From a checkpoint of a small image classifier: held-out accuracy 92%.
Rows from block 2, named by matrix and row number. Rows with one number belong to one attention dimension. Each number is 128 + 32 x the weight over its row's rms, rounded and kept within 0 to 255. All counts start at 0. After the name is the row's rms in percent of the matrix's.
# v: attention query, key and value (stacked) (model.blocks.2.attn.qkv.weight, 768x256, the v third), inputs 32-63
# proj: attention output (model.blocks.2.attn.proj.weight, 256x256, transposed), outputs 32-63
v.65 092 [107 145 106 152  97 173 106 154 146 125 102 129 150 115 103 120  99 111 133 145 199 110  98 197 118 129 160 120 179 129 130 140]
proj.65 092 [145 138 173  96 126 145  79 118 124 163 124 151 139 149 195 202 136 144 154  63  31 138 168  99  94 122 132 107 106  69 144 155]
v.66 072 [133 154 130  81 134 124 143  99 103 183 134  93 145 119 132 128 138 161 129 147 107 126 154 107 168 197  58 112  69 126  91 103]
proj.66 080 [119 141 124 188 138 112 129 155 119  96 125 142  99 153  63  77 116 104 117 122 188 148  61 138 123  87 157 135 168 157 153  92]
v.67 080 [ 86 151 167  84 135 109 159 131 103 163 109 124 118 138 111 112  81 117 116 122  91 139 139 114 151 185 114 150 103 170 118 140]
proj.67 083 [115 157 148 172 143 121  92 132 116 129 144 141 109 165 112 101 166 140 120 124 181 128  69 137 134  83 142 106 154 101 136 103]
v.68 084 [ 99 170 162 182 121 137 154  92 130  92  49 100 105 177  83 132  95 150 135 115 118 143  53 135 169 164 132 126 152  73 114 159]
proj.68 084 [132 136 157 100 136 170  72  57 158 134 138 207  67 146 181 214 117 156 100 121 126  85 188 115 134 140 140 106 108 111 104 132]
v.69 065 [158  98  88 176 103 125 111  90 166 126 100  64 157 143 104 111 165 138 144 105 140 103  96 113 166 108 118 106 157  58  95 141]
proj.69 075 [157 104 101 108 133 184 108 118 165  90 119 179 104 107 159 176  96 131 128 115 100 117 175 141 110 178 139 116 100 144 132 128]
v.70 090 [ 95  93 128 116 104  85 112 163 110 119 178 111  87 114 179 138 160 113 121 119  94 145 173 186  94  64 164 184 127 137 171 163]
proj.70 093 [165 153 128 131 157  65 180 145  88 171 129  83 141  88 111 100  94 132 162 166 115 142 137 134 149  68 108 143 140 159 125  95]
v.71 061 [ 81 141 161  98 115 105 165 139  86 166 158  98 131 112 134 146 102 145 123 134 110 144 144 152 128 192 106 131  88 153  92 115]
proj.71 075 [132 153 145 183 156 121 110 127 113 128 130 139  98 170  93  91 116 121 132 116 161 148  88 116 141  65 151 106 181 131 156  90]
v.72 098 [113  81 136 148  87  82 131  87 136 138 153  83 124 115 129 121 132 141 133  93 116 141 106  67 121  64 172 169  99  86 121 146]
proj.72 097 [177  85 100 102 153 201 100  73 154 112  87 151  78 154 162 136 119 136 138 142 122 114 187 134 159 197 148  91 123 158 130 115]
v.73 074 [131 161 115 115 168 146 124 167 166 110 128 182 104 119 140 114 139 102 125 143 126 121 124 176 122 139 114 108 159 145 198 122]
proj.73 084 [102 130 154 101  81  68 148 146 102 136 155  84 198  94 149 168 138 124 125 150 137 145 117 120 118 114 116 154  92  91 125 177]
v.74 085 [125 204  87 119 178 138 107 124 180 115  87 167  69 141 117  96 133  84 128 128  99 121  91 148 167 162 100 136 152 115 207 169]
proj.74 090 [ 94 129 177  94  54  65 132 162  96 130 139  98 208  79 156 168 145 135 114 167 176 135 115 142  86 118 129 181  59 113 111 169]
v.75 096 [138 111 145  79 151 114 153 104 151 143 127 113 121 143 112 129 140 170 128 100  57 140 138  48 126 113 107 136  71 112 100 123]
proj.75 096 [117  99  64 159 143 150 153 126 151  75 128 126  89 147 101  68 139 109 102 159 220 107 100 147 173 171 135 122 151 182 120 125]
v.76 059 [149 133 115  99 149 137 149 145  95 153 156 122 158 122 150 125 172 133 131 142 104 113 171 153 122 194  55  96 108 139 104  95]
proj.76 071 [103 159 121 194 134  69 157 172 109 102 154 109 137 113  63  75  89 102 127 153 179 168  55 132 120  63 133 137 177 150 153  98]
v.77 066 [116 108 128 170 112 134 111 157 165  78 117 162 111 132 126 126 103  86 126 110 151 134  98 145 103  73 194 140 188 131 166 161]
proj.77 077 [139 117 141  60 118 146 121 101 132 161 126 119 155 113 192 190 150 157 139 130  76 105 190 122 129 166 102 126  77  88 103 168]
v.78 103 [143  67 198 137 110 133 144 129  92 116  98 100 169 134 133 112 107  99 128 125 217 112 114 151 136 165 122 115 147 155 122 120]
proj.78 094 [153 164 138 107 137 179  79  82 140 155 141 184 138 158 144 187 143 175 107 108  48 113 117 126 126 141 100  90 130  78 116 152]
v.79 069 [ 93 135 143 157 141 105 120 145 161  68 129 172  72 130 134 143 101  88 120 115 120 141  90 153 111  79 187 151 167 131 192 160]
proj.79 077 [131 115 149  56  98 126 131  96 125 169 128 103 168 110 180 175 153 156 127 153 107 106 189 118 144 155 107 138  76 100  95 174]
v.80 066 [166  64 134 142 131  96 118 126 151 107 147 143 127 145 136 133 146 123 127 103 122 142 143  56 120  35 170 132 137 133 138 124]
proj.80 074 [142  88  80  92 132 168 161 105 148 117 119 114 125 104 137 131 146 142 125 148 129  88 157 144 162 209 100 132  92 140  88 137]
v.81 097 [ 74 110 193 174 112  91 187 159  83 107 125 123 106 163 119 142 100 127 121 104  92 166 126 160 104 121 178 158 150 140 110 140]
proj.81 102 [132 154 136 137 182 132 102  80 136 158 169 139  88 131 172 145 132 148 142 132 131 111 168 108 171  85 115  80 159  89 126  98]
v.82 094 [188 149 134  96 188 138 130 107 128 123  85 147 120 164 132 124 146 118 127 137  87 115 152  86 176 195  37  88 117 136 113 118]
proj.82 096 [ 74 147  99 157 106  93 184 176 127  94 157 127 148  86  36  80 142 134  78 165 224 109  40 171 118 119 103 178 123 159  94 122]
v.83 069 [ 78 140 163 125 124 102 161 118  91 132 103  96 120 147 106 143  77 127 125 120 111 141 118 141 149 175 131 153 115 150  83 146]
proj.83 077 [135 164 147 169 161 155  90 112 132 147 127 173  80 171 114 101 142 155 128 105 143 117 119 124 134  79 135 101 165 125 140  87]
v.84 099 [110 120  60 106 108 118  96 189 168 173 191 129 146  59 148 156 136 120 134 142 136 141 152 194 123  66 180 129 142 136 155 111]
proj.84 097 [151  97 168 123 149 112 150 137  90 138  91  76 143 162 148 167  95 111 181  77  95 180 148 108 129 109 155 122  96 111 179 117]
v.85 069 [116 106 161 169 156  91 151 142 141  62 135 162  85 160 127 138 132 108 124  93  91 146 103 123 102  72 182 146 155 124 169 145]
proj.85 077 [125 111 116  85 110 129 141  93 139 145 148 103 149  89 175 158 137 149 123 179 142 100 187 121 166 164 100 124 100 122  87 154]
v.86 098 [121 158 121 136 129 138  84  60  88 100  79 132 100 155  80  92 117 144 116 127 132 111 114  86 100  99 153 174 109 121 118 150]
proj.86 101 [138 121 110 124  99 147  91 149 162 159 110 155 113  87 159  68 166 112 122 118  63 110 171 114 106 168 136 135 154 153 111 129]
v.87 060 [180  99 115 165 127 145  95 109 159  85 119 150 133 127 138 123 145 122 131 124 166 115 114  89 118  63 152 116 148 108 151 130]
proj.87 074 [134  98 105  71 106 153 145 117 150 129 116 121 148  99 152 160 141 134 121 139  86 105 176 138 128 197 103 146  88 132  99 164]
v.88 086 [ 68 111 162 140 122  76 171 177 147 110 142 135  88 142 137 130 129 103 122 103  64 166 135 173 105  90 180 167 159 134 171 156]
proj.88 092 [134 133 138 104 146  96 135  96 109 147 157  99 141 112 180 161 126 144 141 166 155 122 148 120 164 108 119 106 101  92 123 132]
v.89 064 [169  94 107 125 134 111 104 100 179 128 158 134 124 105 146 115 148 139 129 120 120 127 127  44 124  53 138 130 106 109 152 115]
proj.89 074 [139  70  86  80 105 164 151 112 149 101  99 112 136 116 139 130 147 117 119 150 136 110 158 145 150 218 124 143  85 150 114 159]
v.90 073 [103 118 138 186 135 122 123 145 141  59 117 168  96 145 119 123 107  88 122 109 137 129  91 156  87  70 205 155 183 130 165 161]
proj.90 080 [134 121 142  69 108 136 112  99 138 170 138 115 159  98 202 178 148 156 138 140  72 108 204 109 134 162 101 117  94  98 100 165]
v.91 075 [ 70 129 136 148  72 118 117 136 103 122 149  90 131  83 145 169  90 132 127 141 170 142 129 194 105 108 168 162 107 131 129 126]
proj.91 080 [182 146 174 111 160 151 104  69 108 195  64 135  87 188 131 127  81 141 164  95  45 158 179  96 133  81 141 115 148 133 161 112]
v.92 086 [144  84 109 174  76 118 113  69 133 128 150  60 159  98 123 119 144 156 140 113 177 112  93  98 119  87 143 132 108  67  95 123]
proj.92 091 [184  93 106  99 136 213  81  85 166 114  80 177  84 149 161 147  97 121 138 115  59 131 205 117 131 193 148  97 137 161 150 131]
v.93 090 [131 116 129 145 119 173 154 169  88 125 104 121 185 155 110 141 131 145 132 142 164 114 159 190 113 164 123  90 167 150  72 101]
proj.93 086 [115 183 135 189 176 112 114 160 130 138 167 149 107 131 121 129 102 119 149  72  73 146 105 110  97  54 123 104 186  94 156  94]
v.94 057 [147 137 111 164 146 136 103 120 177  72  90 176  93 147 119 113 121 102 125 111 122 125  94  93 134  72 167 142 168 116 180 158]
proj.94 073 [121 102 124  61  96 141 136 115 143 141 126 116 158  91 175 172 160 144 120 147 109  96 184 140 125 186 104 150  68 110  92 170]
v.95 070 [111 110 136 171 115 130 113 148 159  76 112 164 107 135 123 122  96  90 124 109 143 133  93 132 100  70 202 155 179 130 160 166]
proj.95 080 [138 115 138  59 119 153 114  98 140 161 126 121 150 115 199 185 158 157 136 131  75 103 200 124 132 174 102 119  83  91 104 167]
v.96 115 [126  88 122 132 107 161 133 124 139 118 146 140 116 129 145 136  98  73 118 156 114 176 139  99 125 118 155 117 136  99 104  65]
proj.96 107 [104 224 119 134 140  94 159 202 147 126 178 160 102 125 159 114 189 191 146 146 149 118 109 135  71  77 118 155 129 125 153 157]
v.97 099 [129 131 159 111  79 135 135 101 143 120 126 145 122 138 156 106 138 114 108  70 108 140 205 120 167  94  90 142  92 134 130 151]
proj.97 099 [188  82  97 114 174 138 226 120 113 178 124 160 122 112  82 166 131 128 138 175 116  93 118 139 178  71 187 165 107 171  94 117]
v.98 103 [138 147 121 160 175 146 103 179 154 108 124 140 143 129 151 121 134 104 118 135 125 197 191 121 147 133 115 145 158 169 132 106]
proj.98 102 [109 145 120 107  73  75 123 157 127 129 129  73 164  61  93 130 116 180 153 186 144  74  71 136 117  79 195 175 129 128  99 112]
v.99 079 [145 146 136 105 154 191 115 169 173 163 148 150  82 119 155 115 155 134  65 162 159 162 106 143 151 169  98 100 149 110 163  87]
proj.99 091 [144 174  82 146  59  84 130 120 132 116 172 116 112 164 155  93 118 178 119 158 143 113 142 128 112  75 138 167 178 138 151 141]
v.100 121 [128 159 116 175 125 166  90 132 184  95 139 119  88  98 136 136 129  56 150 125 113 243 198 111 140 141 107 106 121 106 116 124]
proj.100 119 [136 164 139  87 162 104 179 177 135 157 125 135 150 111 106 130 130 159 118 163 119  52 108 111 117 105 194 155 105 149 122 134]
v.101 109 [142 125 161 143  85 119 124  54 102 109 104 119  86 126 139 101  96 107 149 111 138 169 192  96 119  99  96 134  57 127 105 126]
proj.101 107 [101 136 129 126 195 135 167 172 174 157 151 187 141 105 130 158 160  98 106 140 141 110 116 116 146 148 185 145 121 180 105 146]
v.102 122 [110 173 118 152 125 110  98  93 166 108 126 117 130 111 157 154 114  98 137 105 117 199 207 143 136 159  92 125  88 149 138 189]
proj.102 119 [165  69 117  99 155 126 189  94  77 125  75 106 157 128  46 140 110  92 109 144 108  63 121  93 180 118 157 123  94 167  82  95]
v.103 109 [113 126 149 133 163 131 149 162 112 147 174 150 100 140  99 101 113 194 112 158 156 121  66 111 119 139 174 138 128 133 121  98]
proj.103 106 [117 160 111 143  93 117  86 150 139 157 157 116 112 118 177 147 118 116 134 159  80  98 148 157  68 119 126 158 160 130 133 168]
v.104 111 [141 132 143 134  97 137 115 126 163 106 106 145 132 130 123  80 176 105 122  87 162 121 176 114 158 127  97 159  93 154 148 163]
proj.104 106 [185  84 123 109 159 179 141 117 112 173 144 170 127 106 103 166 110 124 131 152 131 130  96 123 154 112 196 159 153 172  86  99]
v.105 094 [ 93 103 145 116  80 162 143 103 145 141 151 154 131 114 130 135 137  92  91 160 142 121 120 120 122 161 166 142 116  98  82 139]
proj.105 093 [185 166  95 122 147 147 142 146  95 108 150 162  75 213 140  97 157 127 161  76  88 128 121 114  79  83  36 147 131 150 152 125]
v.106 091 [122 142 146 146 181 114 156 116 128 139 120 127  76 126  99 173 112 148 145 117  84 213 139 108 114  87 113  86 143 135  97 153]
proj.106 089 [ 82 140 150 146 141  99  90 132 159 137  87  74 176  90 147 116 116 135 111 205 104  94 134 131 154 212 194  96 111 109 136 130]
v.107 096 [111 142  87 122 157 140 134 191 110 148 155 108 101 134  58 154 146 194 150 149  96 119  45 127  94 117 159  78 170  79 132  76]
proj.107 096 [ 78 170 187 149 124 124  77 155 158 109 112  74 129 120 208  81 118 139 110  94 111 141 185 148 114 185 118  67 123  62 167 170]
v.108 092 [117 114 144 128 134  99 168 104  57 107 137 134 161 138 134 146 109 159 157  87  81 114 170 130 115  48 125 152 140 152 131 134]
proj.108 093 [ 81 109 149 138 166 114 124 152 167 142 105  88 168  78 104 131 164 109 142 131 127 128 113 142 167 159 168 104  86 117 127 124]
v.109 105 [ 82 161 121 123 165 122 120 140 133 137 131 113 136 117  91 149 127 185 153 138 132 127  65 161  81 166 133 114 118 132 156 164]
proj.109 101 [108 116 135 171 110 124  31  95 127  90 104  71 136 166 169  74 123  88  96  72 110 147 173  99 159 225  85  42 147  97 158 127]
v.110 092 [126 107 126 135 111  76 159  95  46 117 126 121 178 148 107 127  99 181 178 130 120  40  91 135 101  80 155 153 137 146 104 140]
proj.110 098 [ 99  87 173 126 166 148 119 125 129 132  84 122 134  81 113 153 129  75 136  88 120 160 138 144 147 184 113 105  95 108 111 137]
v.111 118 [ 85 121 130 116 113 184 144 168 135 152 126 140 161 123  72 139 179 131 125  99 129 158 176 121 125 149 123 151 162 108 115  91]
proj.111 112 [138 184 124 152 135 139 119 195 169 130 184 142 126 125 190  95 150 151 142  84 106 135 123 127 110 125 137  89 126 123 158 156]
v.112 096 [152 138 119 157  99 116 117 108  72 108 120 106 102 140 116  96 100 146 175 157 113  88  51 116 103 102 145  95  82  89  87 107]
proj.112 098 [104 129 180 119 181 151 106 139 129 119  92 153 118 106 160 137 117 108 126  89 131 140 175 129 142 189 111 120 139 134 100 176]
v.113 123 [100 143 115 104  94 189 120 120 197 140 119 123  92 107  83 150 176 112 127 117 131 160 152 143 108 135  87 106 144  78 166 140]
proj.113 109 [178 151 125 141 157 134 163 118 143 143 156 145 104 181 167  63 154 131  87  93 126 155 159 103 147 160 148  83 121 122 186 129]
v.114 117 [161 163 114 141 121 148 135 117  52 151 131 108 114 121 140  94 130 172 133 159 138 107  52 125 162 161  94  60  93  86  76  61]
proj.114 110 [ 99 164 152 146 112 128 120 151 143  73 116 155 126 130 186 131  77 133 131  79 135 101 215 132 129 117 127 168 183 144  83 216]
v.115 109 [123 171 109 175 146 159  84 153 189 104 134 113  97 105 114 138 144  84 157 119 108 236 186 126 129 144  90  98 142 116 137 128]
proj.115 105 [124 146 148 101 134  89 162 149 133 149 111  92 168  78 112 118  98 160 100 177 135  64 119 111 138 131 218 132 108 124 121 133]
v.116 089 [165 150 143 119 128 130 131  64 104 125 150 141  39 110 158 103 130 124  96 156 175  92 114 117 160 133 128 133  67 117 157 134]
proj.116 089 [150 102  94 109 131 144 129 136 145 153 156 186 109 220 124 133 147  87 121 100 100 114 146 113  95  92 114 189 159 186 135 121]
v.117 095 [126 110 120 185 100 125 115 105 132  85 135 115 140 114 116 131 103  54 181 116  97 213 184  94 125 119 134 116 112 126  72 112]
proj.117 101 [ 93 169 154 105 201 123 166 197 140 145 123 155 150  69 118 159 142 136 136 148 132  84 100 129 110 127 167 140  91 128 110 152]
v.118 101 [ 80 123 122 127 105 135 100 140 129  75 133 131 105 175 127 114  68 145 158 139  80 163 139 116  55  66 165 147  92  90 154  88]
proj.118 100 [ 86 175 149 154 184  96 135 160 149 164 141  96 117  65 166  98 219 147 108 152 139 128 136 141 152 181 143  77 103 120 142 152]
v.119 109 [115 126 122  97 150 147 150 176 157 144 133 158 163 132 107 170 153 170 114 130 125  82 117 171  99  92 133 162 210 144 206 167]
proj.119 107 [160  92 120 140 103 101 112  71 114 141 117  48 108 134 118  72 133 124 124 122 117 173 132 145 171 154 125  81 108  90 177  96]
v.120 089 [119 121 150 147 179  94 153 100  44 120 139 125 158 121 130 143 109 158 156 122 110 141 132 139 109 123 126 144 131 183 116 131]
proj.120 090 [ 35 141 130 150 115  93  42 171 180 103 120  79 195 102 135 118 146 104 137 102 134 114 114 117 126 163 132 114 124 117 134 128]
v.121 106 [149 102  97 114 133 145 144 166  81 133 112 111 165 135  97 140 151 156 150 134 107  32  73 137 123  84 139 113 198  96 117  81]
proj.121 107 [ 92 137 195 142 128 142  93 144 160 102 126 119 119 119 166  98 135 156 149  58 160 205 149 153 120 165  93  94 119  70 165 141]
v.122 101 [146 179 113 137 184 144 122 197 130 129 139 146  92 127  92 133 174 190 133 111 123 147 117 141 137  95 111 125 163 143 200 131]
proj.122 096 [111  94 149 125 102 103  70 130 159 156  99  52 159  90 144  98  92 137 112 153 106 102 149 145 181 169 233 121 141 113 129 125]
v.123 111 [166 161 111 161 171 160 123 138  74 139 164 114  90 109 114 112 127 169 135 164 132 162  95 114 154 146  96  68 138 101 103  41]
proj.123 104 [ 58 188 151 133  88  81 124 191 179 121 134 123 155  99 174 129  93 156 116 131 137  70 177 143  90  97 188 195 158 123 120 204]
v.124 081 [ 87  65 154  89  98 126 155  99 184 146 144 142 142 123 159 151 120  87  85 103 143 123 114 118 135 181 155 140  91 125 132 170]
proj.124 086 [182 144  67 147 138 166 144 101  96 129 172 190  85 205 137 145 155 117 134 134 112 155 123 114 103  90  48 107 144 145 149 111]
v.125 088 [104 119 131 141  94  74 124  95 103  93  89 113 185 155 120 132  79 146 188 111 105 101 140 146  80 101 134 154 104 149 118 169]
proj.125 095 [122  81 155 131 177 147 141 103 107 137  88 121 135  69  98 148 142  77 118 114 131 143 128 128 185 193 123  76  89 119  98 121]
v.126 093 [202 145 124 137 106 148 115 107 134 119 147 128  97 116 198  86 138  80 107 135 166  94 130 116 189 103  93 119 104 115 142 121]
proj.126 093 [175 104 123  88 125 140 195 123 107 148 122 189 113 134  81 180  88 166 135 154 158 123 130 131 132  38 184 234 168 184  83 129]
v.127 090 [137 149 127 105 153 178  91 188 200 138 131 144  82 131 141  96 164 115  73 142 162 162 110 127 144 172 128 135 117 119 178 107]
proj.127 097 [151 160  90 134  73 115 101 121 128 132 180 130 109 166 163 107 129 174 120 147 140 126 125 122 103  85 126 150 178 137 147 118]
v.128 100 [138 111  92 114 133 143 130 144 122 133 159 141 117  97 147 160 159 136 109 158 109 162  79 107 152 129 159 127 183  87 125 128]
proj.128 098 [102 139 138  95 122 126 129 104 105 134 123 106 132 154  76 127 110 109 114 150 169  94  93 121 126 135 126 153  52 178 173 132]
v.129 102 [207 127 158 158  64 108 111 115  84 141 157 157  97  81 141 104 123 110 130 104 153 112 160 113 178 117  91  62 126 166 115 123]
proj.129 102 [143 176  72 115 161 120 138 129 161 110 119 124 155 167 100 136 113 158 158 148  52 114 150 131  95  97 114 172 175 125  86 120]
v.130 105 [126 138 201 121 130 156 131  99 179 115  95 114 100 175 193 129 104  75 114 121 112 161 172 175 172 116 121 122 115 146 115 143]
proj.130 101 [ 95 169  84 138 120 146 107  86 152 157 118 182 107 141 134  86 175  87 134  88 137 146 161 123  92 219  86 103 134 104 176 119]
v.131 103 [172 147  91  86 168 128 148 152 117 102 146 178 199  87 130 113 166 180 108 107 154  73 117  82  84  82 133 127 143 153 181 109]
proj.131 098 [162 113 148 161 103 108 107 140 137 145 178 104 114 148 124 124 159  84 133  77 111 174 121 131 134 105 143 141 126 159 179 123]
v.132 106 [ 95 101 102  96 137 151 138 158 146 133 139 127 167  98 109 130 143 137 131 126 118 149  95  78 119 132 178 133 163  96 127 133]
proj.132 104 [104 146 171  98 123 157 154 160 109  99 134 116 102 123  84 130  89 109  96 142 181 128 107 129 162 111 137 139  83 167 171 165]
v.133 085 [129 146 143 143 146 134 138 139 148  72 137 136 191 102  87 116  83 167 157  95 152 109 155  88 104  98 109 140 124 164 171  98]
proj.133 091 [154 134 135 139 103 129 139 166 122 106 133 130 113 138 107 113 125 163 118  90 128 144 142 156 157  94 166 146 175 135 138 134]
v.134 100 [203 124 108 128 156 102 122 157 129  93 166 149 147  83 112 128 153 137  98 142 128 127  84  61 133 105 140 113 183 124 121 109]
proj.134 096 [134 168 144 146 124  84 158 170 108 129 192 127 134 136 103 109 143 116 126 115 114 118  93 133 102  51 136 154 100 152 160 129]
v.135 096 [ 93 119 117 102  91 169 100 126 125 170 104 127 113 183 179 128 128 120 100 163  87 152 113 158  95 163 121 137  90  68  89 105]
proj.135 096 [103  96 129 132 123 111 113  75 122 173 105 112 137 111 136 125 150 115 131 150 147 114 117 123 135 175 121  96  82 116 135 120]
v.136 088 [107 146 127 134 155  89 143 143 113 159 176 126 154  56  80 147 132 188 158 112 139 110 113  99 138 143 147  85 123 167 184 106]
proj.136 090 [140 106 160 103 138 165 151 146 130  52 128 121 149 136 121 166  97 153 124 133 101 109 133 123 173  75 144 153 174 129  89 146]
v.137 086 [122 145 105 114  70 130  64 150 100 181 124 110 169  89  62  86 140 181 151 122 124  88 160 110  91 135 134 127 114  96 145  85]
proj.137 088 [148 110 137 109 188 124 181 158 133  81 150 116 109  97 133 150  72 189 122 132  88 122 102 128 185  43 149 139 156 126  81 152]
v.138 109 [194 112 156 140  83  94 133 119 109 122 132 168  92 121 162 125  93  90  97 103 126 121 165 102 174 110  76 107 119 179  99 138]
proj.138 109 [138 181  90 153 124 107  96  91 159 162 127 131 170 156 119 114 175 128 174 148  63 132 153 147  59 146 104 145 136  91 121  90]
v.139 100 [159 115  61  90 121 111 138 167 110 113 131 154 163  82 108 109 165 145 110 137 117  92  98  79 109  97 141 174 156 110 138 135]
proj.139 097 [164 120 136 149 129 101 118 130 113 162 188  80 105 123 126 147 141 107 140 125 145 154  85 128 112  87 141 123  66 150 163 100]
v.140 125 [ 94 120 164  96 115 195 127 134 177 117 107 129 153 155 160  88 104  84 119 104  93 178 138 101 118 143 157  89 126 103 105 123]
proj.140 115 [ 65 188 132 108 145 149 161 156 156 133 124 148  82 109  90  78 131  75  99 129 156 143 154 124 154 151  99 137 106 133 161 165]
v.141 085 [ 55 120 136 175 192 119 131 100 184 141 145  73  93 145  94 159  92  99 171 141 111 122 158 172 148 150  91 121 118 141 116 128]
proj.141 089 [132 112 157  98 124 176 153 139  95  92  61 165 156 113 134 159  84 178 143 143 146 132 121 134 142 144 126 146 141  67  93 115]
v.142 107 [ 96 137 195  62 106 137 143 114 141 168  53 110 143 170 141 101 128 125 119  85 130 114 173 164 132 120 141 161  67 154 147 164]
proj.142 100 [118 139  97 153 147 159  94  83 187 138 164 166  94 106 194 122 173  84 128  96 109 164 177 115 128 184  90  49 175 111 129 147]
v.143 099 [207  86 129 130  75 107 142 135 140 103 115 140 149  92 100  99  99  77 126  98 146 109 195  49 151  59  98 152 158 165  86 168]
proj.143 096 [151 208 110 143 134 122 124 191 117 128 139 140 103 135 107 114 107 146 151 133 125 184 126 161  74 100 132 144 150 123 146 119]
v.144 095 [140 111 153 153   9  91 128 148 120 104 110 116 120 112 114  97  53  72 137 111 109 159 173  90 132 143 108 166  83 123 103 158]
proj.144 096 [136 169  85 140 144 116 127 153 146 152 131  75 108 104 133  91 144 168 148 171 117 124 154 154 114  85 135  90 155 113  78 112]
v.145 085 [136  94 162 145  70 112 140 140 147 114 121 113 159 134  74 130  29 100 136 100 119 174 177  43 115 120 118 153 122 138  95 146]
proj.145 089 [106 186 154 132 117 139 134 191 113 100 108 129 122 109 110  85 109 180 115 162 140 137 151 174 129  90 159 120 177 126 112 161]
v.146 119 [ 74 151 145  95 127 105 176 116 125 174 103 121 122 128 136 181 135 171 125 132 138 167 110 157 173 145 192 167 128 154 176 159]
proj.146 110 [108 102 122 116 123 178  80  62 144  69 152 137 120 142 163 137 145  79  92 101 169  90 147 104 136 194 118  83 152 153 146 149]
v.147 078 [137 103 141 160 103  72 154 172 129  76 161 136 161  79  68 129  35 111 150  71 124 138 155  31 125 105 109 144 120 168 144 142]
proj.147 087 [138 160 152 137 104 151 134 167 124 105 116 106 143 123  94 114 120 183 141 169 122 133 149 166 139  77 155 134 163 124 102 133]
v.148 095 [181  65  87  89 111 115 150 164  90 110 130 156 141 123 102 121 120 110  98 114 117 122  87  42 109 104 141 171 154 101 102 172]
proj.148 095 [114 167 155 141 103 113 105 146 117 162 139  92 130 110 107 118 133 113 135 184 149 145 120 155  96 100 136 111  79 162 136 146]
v.149 101 [183 135 143 154 242 110 131  96 130 114 176 152  90 140 159 126 153 101 120 126 165  80 115 154 141 110 108  36 148 170 124 136]
proj.149 099 [118 127 142 136 107 148 132 157 127 108  96 181 187 158 133 154 141  89 159 110  79 161 138 106  89 152  95 178 157 100 113 125]
v.150 129 [178 119  90 125 159  40 157 129  75 125 133 123  83 119  71 137 190 130 116 122 165  74  86 142 153 111 126 164 153 145 128 187]
proj.150 122 [175 121 107 163 145 106  93 131 133 164 189 121 162 119 194 167 141 122 158 165  99 135 101 108  67  84 112  97 117 144  72 117]
v.151 121 [169 158 110 116 153 101 104 152 113 125 160 120 131  93 108 149 192 188 106 161 120 127  58 130 126 142 140 122 145  93 149  83]
proj.151 117 [146 108 125 148 145  71 159 122 121 159 212 102 142 133 126 123 151 149 124 122 101  75  77 115 139  39 142 111 103 179 124 136]
v.152 114 [ 78 105 102 109 194 123 142 153 153 161 146 109 166 127  80 118 141 125 136 119 124 123 107  88  88 141 159 105 136 124 117 126]
proj.152 108 [106 122 206 111 133 173 165 187 109  78 115 150 136  87 132 161  88 117 117 165 138 152 118 120 175 100 124 130 118 107 106 164]
v.153 110 [157 136 133 120  67 136 107 121  71 113  86 137 134 155 142 122 141 163 129 104 173 100 141 165  89 103 103 180  83 118 145 142]
proj.153 101 [162  90  84 163 117  88  77  99 159 190 135  93 117 144 165 111 149 144 132 116 110 141 150 143 116 143 150  80 162 170 128 127]
v.154 090 [198  90 151  99 169 124 148 119 145 126 132 162 116 157 146 120 130  89  76 116 132 128 123  81 144  97 125 101 152 161  84 148]
proj.154 095 [104 197 143 145 109 123 110 132 132 146 138 171 154 131 125 112 166  76 139 130 104 147 136 136  76 153  97 136 110 109 158 136]
v.155 088 [114 167 136 144 255  83 150 121 170 108 175 114  81 130 150 157 148 120 128 125 120  93 101 185 126 135 116  79 102 154 193 130]
proj.155 087 [129  73 151 147 108 154 128 117 143 144 129 132 177 115 174 155 184  85 170 120  91 155 139 101 131 142  99 120 138  84  97  89]
v.156 109 [111 150 122 220 188 117 141 101 128  47 150 133  92 169 131 134  87  89 159 127 151 116 133 177 122 135  92 110 136 162 132 135]
proj.156 106 [153  91 116 141  94 125 117 152 114 130  66 140 158 135 137 129 139 143 140 112 132 138 147 125 112 155 135 174 146  85  93  88]
v.157 091 [154 165 163  94 154 114 133 113 150 115 101 107  90 130 173 129 202 126 105 134 124 106 118 212 181 112 128 153 119 129 155 140]
proj.157 094 [149 129  63 155 149 103 112  66 164 196 206 144 109 142 164 119 185  86 151  86 108 128 123  94  90 151  91  78 105 136 156 100]
v.158 123 [169 144 129 120 140 119 144  98 130 151 123 121  85 108 165 198 178 157 117 174 144 127 135 184 200  85 132 171 175 145 158 141]
proj.158 112 [148 123  87 117 119 123  78  45 110 130 142 141 131 180 131 140 128 121 131  78 149 106  99 120  77 191 120 122 109 160 195  97]
v.159 092 [120 181 136  86 177 126 139 110 110 181 118 137 100 127 167 130 187 169 129 138 128  72 134 208 145 121 150 114 109 160 207 131]
proj.159 093 [143  70  97 122 149 156  97  59 163 116 144 137 128 134 182 180 160  73 148  65 103 139 141  89 130 178  96 121 144 111 129 103]
v.160 066 [115 108 143 150 137 126 157 113 132 160 179 144 112 123  76  82 132 153 172  92 145 119 159 100 105 124  89 146 160 176 121 132]
proj.160 079 [127 153 124 129 116 130 108  81 199 145 132 174 138 160 161 125 113  65  76 157 110 171 148 159 149 162 107 163 123  93 204 157]
v.161 095 [ 95 100 164  71 138 102 153 147 168 169  84  98 185 143 141 114  91 123 101  73  80 126 131  95 139 139 168 168 132 198  85 197]
proj.161 091 [111 119  98 133 143 171 115 136  76  75 122 145 117 107 141 156 142 164 183 100 173 139 105 153 138 150 147 138 134 110  85 111]
v.162 084 [160 116 185 140  82 172  66 145 142 147 158 129 105 116  89 116 144 166 174 162 164 156 146 119  83  57 161 118 112 111 154  83]
proj.162 089 [175 117 101 118 137 106 117  82 175 152 132 179 145 152 166 173 102 129  57 131 144 190 138 131 142 124 161 106  84 115 171 142]